config = dict(
    arch='resnext',
    model='audio embedding model',
    dataset='struck, bounced, scraped and rolled objects made by modal synthesis',
    train_examples=78125,
    gain_aug_db=10,
    noise_aug=0.002,
    time_shift_ms=50,
    n_mels=64,
    hop_length=160,
    input='log_mel',
    spec_augment=True,
    win_length=512,
    targets=['striker'],
    num_classes=2,
    embedding_dim=64,
    norm='batchnorm',
    activation='hardswish',
    depths=[2, 4, 4],
    kernel_size=3,
    stem='deep',
    avg_pool_shortcut=False,
    widths=[128, 256, 512],
    am_softmax_margin=0.1,
    am_softmax_scale=30,
    init='torch_default',
    residual_init='scaled_by_depth',
    optimizer='nadamw',
    lr=0.0032,
    beta1=0.9,
    beta2=0.95,
    eps=1e-10,
    grad_clip=1.0,
    steps=12900,
    batch_size=256,
    epochs=42.3,
    lr_schedule='wsd',
    decay_fraction=0.4,
    final_lr_fraction=0.1,
    warmup_steps=640,
    weight_decay=0.03,
)
Rows from block 6 of a small audio embedding model, named by matrix and row number. Rows with one number belong to one channel. Each number is 200 + 20 x the weight over its row's rms, rounded and kept within 0 to 999. All counts start at 0.
After each channel's rows are labels from the 100 clips, of 14848, where the channel reaches its highest value: "strongest on" is what is common among them. Only what is clearly more common there than usual is listed. The data: struck, bounced, scraped and rolled objects made by modal synthesis. In brackets: how many of the 100.
# convs1: grouped (4 groups) 3x3 conv, stride 2 (model.blocks.6.convs.1.weight, 256x64x3x3, each kernel summed), inputs within the group 0-63
# convs2: expand pointwise conv (model.blocks.6.convs.2.weight, 512x256x1x1, transposed), outputs 0-102

convs1.111,205,209,217,203,212,156,165,159,210,205,199,217,202,201,205,203,210,167,169,197,190,198,208,194,205,206,198,213,206,227,206,226,234,224,193,185,192,211,243,208,207,220,173,197,214,209,208,213,197,223,220,194,218,192,162,253,213,222,160,204,208,219,205,237
convs2.111,189,175,214,185,204,191,207,199,196,187,176,192,222,212,208,195,250,173,228,174,196,224,223,191,206,195,195,230,248,206,172,188,191,195,176,189,187,201,180,193,193,148,198,198,205,214,220,213,185,207,181,197,227,227,171,203,168,206,179,230,202,192,187,196,174,210,220,175,177,201,223,204,195,186,176,233,206,195,177,178,219,230,232,175,192,208,202,202,179,188,243,191,176,183,219,180,219,165,213,198,175,219,212
strongest on: thin (high-pass) (100); clamped rod (32)

convs1.29,164,151,202,228,171,204,169,171,205,203,196,222,188,202,177,204,216,221,204,210,191,212,166,181,192,165,224,195,191,212,203,226,171,222,188,180,216,170,179,194,185,193,193,206,181,175,183,210,225,228,216,199,222,225,214,178,182,209,175,214,168,188,225,201
convs2.29,197,157,186,180,172,200,223,197,183,186,226,195,179,198,178,230,207,227,216,214,178,213,215,183,209,196,209,178,216,200,177,223,162,190,185,170,196,197,177,187,215,173,177,226,208,262,243,207,181,203,226,193,217,211,247,206,230,175,204,202,178,203,219,226,245,209,238,183,195,199,256,204,200,183,227,211,183,214,220,198,192,199,194,218,195,209,201,205,203,165,207,210,208,187,221,206,192,247,163,182,210,236,181
strongest on: hard striker (100); thin (high-pass) (81)

convs1.129,197,188,214,177,217,193,206,185,205,225,218,201,177,203,174,182,191,173,193,221,234,187,218,204,197,196,186,226,178,198,165,229,205,203,209,211,183,183,197,201,231,163,237,198,205,234,222,183,205,172,169,196,185,210,198,168,201,167,187,181,194,235,187,151
convs2.129,209,213,222,175,227,169,205,224,213,190,179,185,213,202,216,214,221,177,201,176,208,186,199,203,227,226,217,228,212,235,201,206,212,207,199,203,195,179,209,224,207,155,209,187,232,207,208,194,219,193,177,205,199,194,177,235,162,196,232,208,232,183,187,198,179,233,214,205,240,234,217,223,241,198,178,198,247,195,166,203,241,166,224,189,187,240,211,230,185,192,213,204,169,191,216,192,221,174,205,191,183,201,208
strongest on: thin (high-pass) (100); hard striker (80)

convs1.254,187,217,169,196,223,225,223,217,195,224,177,175,189,203,194,205,154,228,221,194,226,180,209,188,179,182,210,225,223,190,226,165,158,222,226,215,214,223,189,188,214,221,207,199,223,185,187,225,224,208,160,189,221,192,190,220,209,180,207,220,225,192,188,208
convs2.254,230,125,180,194,178,197,224,196,177,195,236,206,197,186,200,197,193,249,195,191,208,200,200,190,192,225,198,180,187,188,210,205,168,203,216,186,200,213,207,195,211,195,196,220,183,219,215,193,208,201,234,204,200,184,239,181,244,174,202,187,209,213,206,204,232,201,211,183,200,178,211,204,193,200,232,211,209,217,242,193,223,196,180,181,192,200,180,190,204,184,204,200,229,199,215,210,171,226,155,197,222,213,192
strongest on: hard striker (100); thin (high-pass) (85); size: large (64)

convs1.92,213,185,241,194,175,184,205,186,208,205,211,199,176,217,206,206,228,206,207,194,187,190,232,196,201,188,218,240,212,212,253,216,188,200,217,151,160,188,195,183,197,195,186,237,184,238,201,197,227,197,199,154,203,192,199,208,189,226,197,235,198,196,185,183
convs2.92,216,200,204,264,185,197,196,176,180,175,202,217,261,211,210,201,214,222,217,201,202,205,194,170,176,214,158,203,221,169,199,179,181,198,199,177,185,193,217,170,174,186,197,188,191,182,188,217,179,204,215,199,208,213,200,156,212,205,180,217,214,222,211,196,196,192,209,192,175,167,204,203,171,200,209,193,208,199,218,213,225,251,219,180,206,183,222,178,201,200,206,194,238,176,207,203,177,181,199,225,188,185,200
strongest on: hard striker (100); size: large (61); membrane (47)

convs1.89,210,206,212,201,226,154,163,161,209,201,196,220,207,190,205,200,208,165,171,194,187,197,201,182,200,202,200,214,205,215,201,209,235,216,197,191,204,220,241,206,205,241,179,190,223,204,203,215,200,215,206,195,208,187,161,251,204,207,166,196,217,217,223,244
convs2.89,188,181,214,178,209,194,212,215,210,187,171,177,233,203,209,190,238,167,216,170,197,230,230,190,229,206,208,221,241,225,185,191,192,209,182,188,195,199,196,205,194,178,204,196,215,216,233,201,192,212,178,206,229,220,170,223,172,199,207,216,205,188,179,193,176,235,223,197,199,222,219,211,226,202,173,237,213,195,172,179,227,220,237,177,195,225,203,220,180,202,257,201,177,184,225,182,225,168,207,197,185,225,208
strongest on: thin (high-pass) (100); clamped rod (30)

convs1.221,147,201,176,206,193,206,197,180,201,219,154,146,192,202,181,209,185,195,190,199,198,157,187,183,159,172,205,196,198,196,222,164,173,216,208,197,192,193,194,193,218,224,192,204,211,152,174,189,203,201,179,192,197,202,193,190,205,153,216,194,204,203,190,209
convs2.221,233,200,203,198,208,203,223,178,217,182,223,214,211,211,199,227,193,208,197,216,201,189,193,183,178,217,200,195,192,181,193,240,186,224,204,160,190,221,236,182,231,218,207,222,190,207,198,213,178,171,223,224,177,198,226,194,213,214,197,199,218,183,244,215,225,220,194,197,190,184,188,231,177,231,222,191,230,218,183,201,197,194,196,236,172,213,192,172,235,159,185,236,187,185,192,223,198,249,195,229,243,193,190
strongest on: hard striker (100); thin (high-pass) (81)

convs1.224,186,198,213,197,179,153,151,167,202,174,192,191,203,202,200,197,199,175,183,201,184,191,182,199,191,192,151,170,179,203,209,184,191,181,153,187,168,178,203,204,198,198,199,195,176,193,197,167,156,200,210,205,162,203,193,176,179,190,218,170,201,189,204,211
convs2.224,182,189,199,197,222,235,195,213,193,189,196,156,221,177,205,124,201,207,175,180,203,197,176,188,232,171,207,198,195,217,192,199,226,198,180,220,234,209,170,209,162,179,206,173,202,194,178,174,222,211,189,204,201,185,199,209,196,217,203,176,197,203,170,188,187,222,202,212,180,216,201,173,231,192,188,193,207,158,205,199,218,199,199,181,240,225,196,234,176,220,207,182,195,195,190,172,201,193,209,181,183,183,203
strongest on: striker: soft (100); muffled (low-pass) (33)

convs1.124,205,212,227,214,211,161,165,166,211,218,190,234,205,193,204,203,208,168,170,202,187,196,203,192,199,205,206,219,212,225,209,211,239,219,215,192,196,222,254,217,203,226,179,191,216,207,202,220,203,212,224,196,208,188,165,243,206,209,166,198,219,214,203,237
convs2.124,188,185,228,187,212,178,210,203,213,195,177,193,226,221,215,196,244,177,225,187,206,214,217,192,218,198,209,227,237,216,172,200,195,210,190,182,180,177,198,196,201,135,202,196,209,214,221,214,183,200,180,205,216,224,180,216,165,199,193,223,216,190,183,197,178,227,215,183,185,208,214,214,212,202,174,221,214,192,168,176,227,211,226,189,185,224,186,210,186,187,237,205,168,192,216,183,227,171,220,209,177,211,221
strongest on: thin (high-pass) (100); clamped rod (35)

convs1.207,232,194,185,232,203,189,191,204,235,189,227,223,235,218,229,225,192,207,211,236,207,228,204,232,231,230,188,198,204,240,192,200,193,206,192,207,194,198,237,235,213,209,194,193,199,232,228,201,187,195,191,237,191,199,202,193,198,214,182,192,190,235,236,214
convs2.207,202,203,218,189,209,193,207,194,181,236,194,179,158,176,216,201,183,187,193,184,245,200,198,234,193,160,186,193,190,199,196,183,176,190,227,201,187,195,158,197,182,209,216,192,199,192,188,176,202,198,184,190,207,181,189,188,187,207,204,191,229,189,187,188,185,196,179,194,217,190,183,153,205,188,189,192,247,169,192,219,180,204,188,189,198,193,202,196,182,197,197,192,192,241,213,199,175,188,207,181,189,184,212
strongest on: striker: soft (100); repeated hits (48); muffled (low-pass) (40)

convs1.146,190,190,194,199,200,196,186,189,200,206,201,223,177,210,182,185,184,181,176,203,213,203,214,201,189,200,189,207,181,226,144,202,213,182,193,212,185,213,197,199,214,144,244,198,208,211,207,178,202,161,183,200,192,191,197,148,195,172,191,175,219,221,192,144
convs2.146,182,186,204,227,198,163,203,178,207,179,181,210,195,226,188,204,214,173,221,174,196,196,206,188,194,185,186,210,199,181,172,192,169,209,196,186,168,178,180,180,189,164,198,188,157,190,191,227,179,185,181,212,212,221,167,187,158,197,180,223,195,187,185,177,170,217,184,164,172,186,188,180,194,207,172,189,218,175,165,183,206,203,201,184,181,207,153,189,211,158,209,211,167,182,190,171,192,173,191,208,176,184,186
strongest on: hard striker (100); size: large (73); membrane (53)

convs1.52,218,201,205,171,213,143,225,207,190,201,214,187,234,202,204,188,168,195,204,189,205,193,201,213,178,215,168,170,197,189,182,167,211,183,198,238,158,229,222,198,190,206,202,206,184,213,228,164,193,175,158,182,179,177,197,202,211,183,175,205,205,196,181,202
convs2.52,208,226,180,216,188,200,188,205,178,204,185,188,208,198,201,196,198,182,200,147,204,214,215,202,203,201,183,207,194,200,235,184,163,191,199,201,212,228,198,198,177,190,200,190,219,216,208,198,189,231,170,185,224,174,175,191,188,202,193,200,205,176,170,154,174,201,200,228,185,200,210,205,198,190,181,213,198,192,183,267,214,219,208,159,193,189,237,204,180,184,217,190,192,202,228,203,199,172,185,184,189,219,193
strongest on: striker: soft (100); repeated hits (48)

convs1.78,163,182,200,190,189,197,206,198,182,191,155,195,167,178,188,187,163,195,191,185,174,167,174,182,171,177,187,186,186,222,185,233,197,219,197,196,214,196,198,185,164,202,213,169,199,171,181,207,179,229,200,184,223,167,203,222,202,238,200,169,208,178,196,200
convs2.78,180,217,196,211,198,202,196,230,208,218,190,165,194,151,200,180,172,195,142,186,205,199,196,229,206,169,212,167,177,217,221,207,204,187,204,232,205,189,181,236,196,197,196,180,209,190,191,157,217,226,184,185,190,179,196,195,191,200,178,123,203,184,183,176,194,209,181,223,196,223,190,179,198,189,186,192,206,177,196,216,190,220,184,205,189,196,255,211,195,190,196,210,193,215,199,187,202,197,185,166,206,193,202
strongest on: striker: soft (100); small (70); muffled (low-pass) (59)

convs1.147,160,162,183,220,192,159,186,189,209,178,186,176,169,187,223,171,186,222,181,203,200,174,178,192,212,200,176,190,180,174,207,206,204,184,184,197,185,213,154,184,190,215,194,153,203,182,204,216,194,212,166,213,203,181,174,211,195,223,173,206,172,185,209,213
convs2.147,188,195,229,209,226,200,167,191,165,209,181,171,182,180,251,174,176,197,168,195,241,200,199,194,182,197,169,196,183,187,185,180,170,180,218,202,203,197,191,192,168,180,226,175,206,187,190,171,190,213,175,177,198,168,186,172,191,209,180,156,241,174,164,182,183,177,185,197,171,188,188,157,186,186,170,195,231,160,181,201,196,215,183,192,209,176,199,197,189,186,199,190,192,218,200,186,158,198,211,203,187,190,244
strongest on: striker: soft (100); muffled (low-pass) (41)

convs1.23,212,202,201,214,212,205,216,206,169,201,186,206,217,195,192,190,252,215,200,195,245,181,198,200,122,204,198,177,199,175,194,220,161,182,212,172,182,212,223,208,198,179,191,226,229,199,181,211,202,212,196,163,203,217,232,201,186,199,218,197,198,219,197,201
convs2.23,189,174,171,204,175,219,201,208,178,181,186,181,209,194,177,191,230,190,224,173,180,238,245,195,207,210,197,202,239,206,180,200,199,175,184,189,204,202,158,204,171,170,167,199,222,226,244,195,199,209,184,179,240,214,190,210,196,168,197,214,178,189,187,192,182,193,235,201,200,203,227,173,205,178,190,254,179,185,187,189,217,192,228,180,225,193,222,206,177,204,253,189,189,182,229,179,211,184,172,172,198,234,176
strongest on: thin (high-pass) (100); striker: soft (82)

convs1.192,212,251,202,207,242,199,199,196,204,205,202,199,199,193,208,231,197,257,260,205,239,202,190,203,201,208,216,231,248,197,213,194,193,202,206,242,190,211,195,188,198,206,183,230,199,208,199,231,195,180,201,197,197,201,230,196,182,207,197,197,230,181,191,206
convs2.192,256,188,186,221,190,204,210,186,197,197,218,190,238,166,199,161,194,226,174,195,202,165,173,186,179,229,163,202,171,178,185,216,168,216,210,194,202,220,227,185,209,190,206,211,209,194,192,171,190,192,218,217,176,166,222,158,224,202,199,182,206,210,208,190,216,207,195,183,196,177,190,228,186,221,218,179,204,223,224,191,241,201,173,192,179,189,206,182,221,192,175,204,227,197,229,225,184,219,185,205,230,175,191
strongest on: hard striker (99); thin (high-pass) (79); shape: clamped rod (31)